A small self-supervised image encoder, trained from scratch: activation reglu, depths [2, 5, 5].
Rows from block 4, named by matrix and row number. Rows with one number belong to one attention dimension. Each number is 50 + 10 x the weight over its row's rms, rounded and kept within 0 to 99. All counts start at 0. After the name is the row's rms in percent of the matrix's.
# q: window attention query (model.blocks.4.attn.q.weight, 96x128), inputs 64-127
# k: window attention key (model.blocks.4.attn.k.weight, 96x128), inputs 64-127
q.65 107:53 44 56 29 58 57 62 43 54 52 78 43 47 43 44 54 43 58 53 69 31 60 65 48 41 64 61 51 67 39 52 58 41 64 65 37 45 52 42 48 44 41 50 54 45 49 42 69 60 47 53 53 44 57 49 60 55 52 48 57 48 68 40 35
q.66 114:69 57 48 44 51 38 41 39 51 41 47 41 59 50 38 36 62 37 47 49 58 42 55 64 39 62 51 57 43 44 64 66 35 39 36 51 58 47 44 71 54 48 67 51 41 53 46 44 33 49 63 51 44 69 37 53 62 40 49 36 48 50 56 58
q.67 125:35 49 53 44 53 41 40 39 57 49 59 55 46 56 61 52 44 47 41 48 56 58 57 43 55 38 46 48 37 48 50 69 33 50 58 58 53 60 39 56 37 24 65 67 46 54 45 82 40 51 49 49 51 23 58 36 56 50 54 65 31 47 45 47
q.68 090:65 59 46 59 35 54 63 54 52 66 50 38 41 32 51 53 51 50 47 59 68 53 44 54 60 40 72 59 38 52 47 53 48 69 42 37 45 34 52 53 52 59 45 36 47 45 47 60 42 36 50 39 44 50 45 42 51 60 39 42 65 37 41 50
q.69 095:35 59 25 67 53 75 33 37 48 41 52 52 24 47 43 45 38 46 53 47 48 37 37 49 52 44 55 59 50 68 74 63 43 53 55 56 39 55 23 55 65 54 43 55 56 39 62 61 42 60 47 56 46 69 54 53 59 52 57 45 62 53 51 64
q.70 097:35 60 32 59 35 28 57 47 44 66 29 46 60 36 47 64 46 45 51 55 54 34 34 50 56 37 45 49 43 45 32 69 46 50 46 49 44 53 51 64 26 41 50 63 42 46 33 56 39 54 35 57 55 42 61 59 67 62 57 51 41 54 53 42
q.71 103:59 51 57 57 54 49 45 52 47 48 47 50 45 28 59 45 60 71 58 50 61 39 52 38 33 49 51 43 52 67 58 38 45 40 47 48 35 49 57 54 59 52 48 49 48 46 47 53 52 47 51 34 55 49 48 53 63 54 53 32 30 54 39 67
q.72 091:44 45 65 34 34 55 58 64 55 56 59 60 39 46 54 48 43 50 46 44 42 36 53 51 66 56 76 64 44 46 59 43 49 47 50 37 55 37 50 51 66 38 51 48 45 53 34 56 52 51 45 50 56 57 42 48 41 51 66 51 43 47 48 47
q.73 101:63 46 61 55 67 72 54 63 59 50 40 62 44 62 60 52 45 39 47 44 55 55 47 52 57 62 38 45 51 51 35 55 63 52 45 59 48 57 67 41 64 49 44 59 56 38 59 53 58 58 51 54 49 49 45 44 49 51 39 64 70 52 53 68
q.74 090:61 63 56 57 35 65 43 60 47 47 46 63 54 64 51 33 40 52 43 47 63 43 48 39 70 60 57 34 51 43 46 43 65 62 40 70 54 53 50 63 49 59 49 35 56 31 49 37 42 53 59 55 58 51 46 61 42 51 38 55 40 57 59 59
q.75 108:46 40 46 74 60 46 50 55 37 47 18 36 55 52 72 61 41 62 64 46 42 30 41 63 52 56 40 36 46 60 47 52 50 48 56 46 52 46 47 34 52 60 39 52 77 49 32 49 59 54 33 61 62 59 50 51 46 50 52 43 61 56 53 35
k.65 104:42 61 59 49 48 48 51 37 58 57 73 54 54 38 59 50 30 49 43 62 33 47 68 51 54 63 51 48 57 39 63 47 63 55 35 47 48 47 46 37 63 40 55 63 55 46 42 54 32 60 55 60 37 58 53 47 48 52 57 58 54 60 63 52
k.66 114:33 48 63 46 43 46 44 55 54 48 47 47 40 56 49 50 64 35 27 50 45 69 41 55 33 50 53 50 41 43 56 57 47 45 59 62 47 53 55 52 39 50 62 73 47 61 40 56 24 51 37 42 61 53 47 53 47 39 21 58 51 43 60 46
k.67 100:49 45 50 58 70 48 43 61 51 52 56 43 52 36 46 64 55 55 47 58 66 38 57 50 54 64 41 50 50 54 50 40 21 57 51 62 55 52 48 46 51 43 52 53 60 52 62 74 45 44 47 72 45 44 38 50 49 39 55 39 38 67 47 52
k.68 090:62 67 44 69 37 74 58 59 55 51 29 47 70 50 56 49 39 32 62 60 55 67 46 44 67 39 58 60 44 40 67 34 49 51 46 43 62 51 42 62 52 52 49 41 41 51 57 38 34 36 48 43 47 48 39 59 51 52 62 54 60 37 39 53
k.69 095:40 55 41 71 58 43 58 49 52 53 39 56 46 45 50 42 36 55 52 19 44 53 44 39 48 38 39 50 47 48 71 55 30 56 56 61 42 72 42 50 42 32 51 74 49 38 49 53 34 71 62 57 40 86 56 49 56 46 46 61 50 59 55 61
k.70 101:48 46 47 73 50 47 61 54 48 49 43 26 42 62 54 66 37 66 64 51 65 47 50 66 52 53 58 63 55 54 34 49 60 44 49 49 55 63 37 57 45 53 29 36 37 36 57 57 70 42 44 41 49 50 65 60 47 50 60 33 43 54 43 49
k.71 100:57 58 56 61 40 60 43 68 45 25 41 71 43 35 57 43 59 45 68 56 36 48 51 50 24 56 44 29 52 53 53 46 49 45 57 61 50 50 64 42 52 59 49 47 50 64 54 45 45 42 58 55 62 49 56 59 50 28 45 44 64 59 34 59
k.72 090:56 55 41 30 48 61 54 68 52 50 55 56 55 51 50 49 44 58 42 59 67 45 48 52 47 72 63 55 36 36 67 50 55 48 41 47 34 38 51 56 61 45 46 49 55 32 58 51 60 55 68 41 50 69 51 30 41 41 61 49 63 66 45 47
k.73 086:55 49 46 49 67 54 41 29 42 45 56 52 50 43 43 46 54 35 62 51 62 46 46 62 76 53 45 47 61 46 46 55 66 50 56 49 62 47 43 60 57 49 49 55 49 57 53 50 54 51 21 48 35 53 66 52 42 62 48 48 46 59 53 38
k.74 084:48 53 58 50 50 65 65 57 43 23 27 51 42 50 51 40 41 58 57 34 38 58 44 34 63 48 68 49 45 56 56 44 55 58 40 60 53 59 52 44 34 55 59 43 71 33 46 46 61 64 69 65 42 69 53 41 59 55 44 44 48 54 57 62
k.75 095:59 41 45 52 50 45 63 54 50 57 27 45 30 44 55 51 40 62 52 49 50 56 37 58 51 45 63 64 45 48 45 48 53 47 62 51 45 56 66 49 52 48 54 48 55 51 55 48 49 56 47 48 52 44 62 60 27 71 46 49 66 58 48 36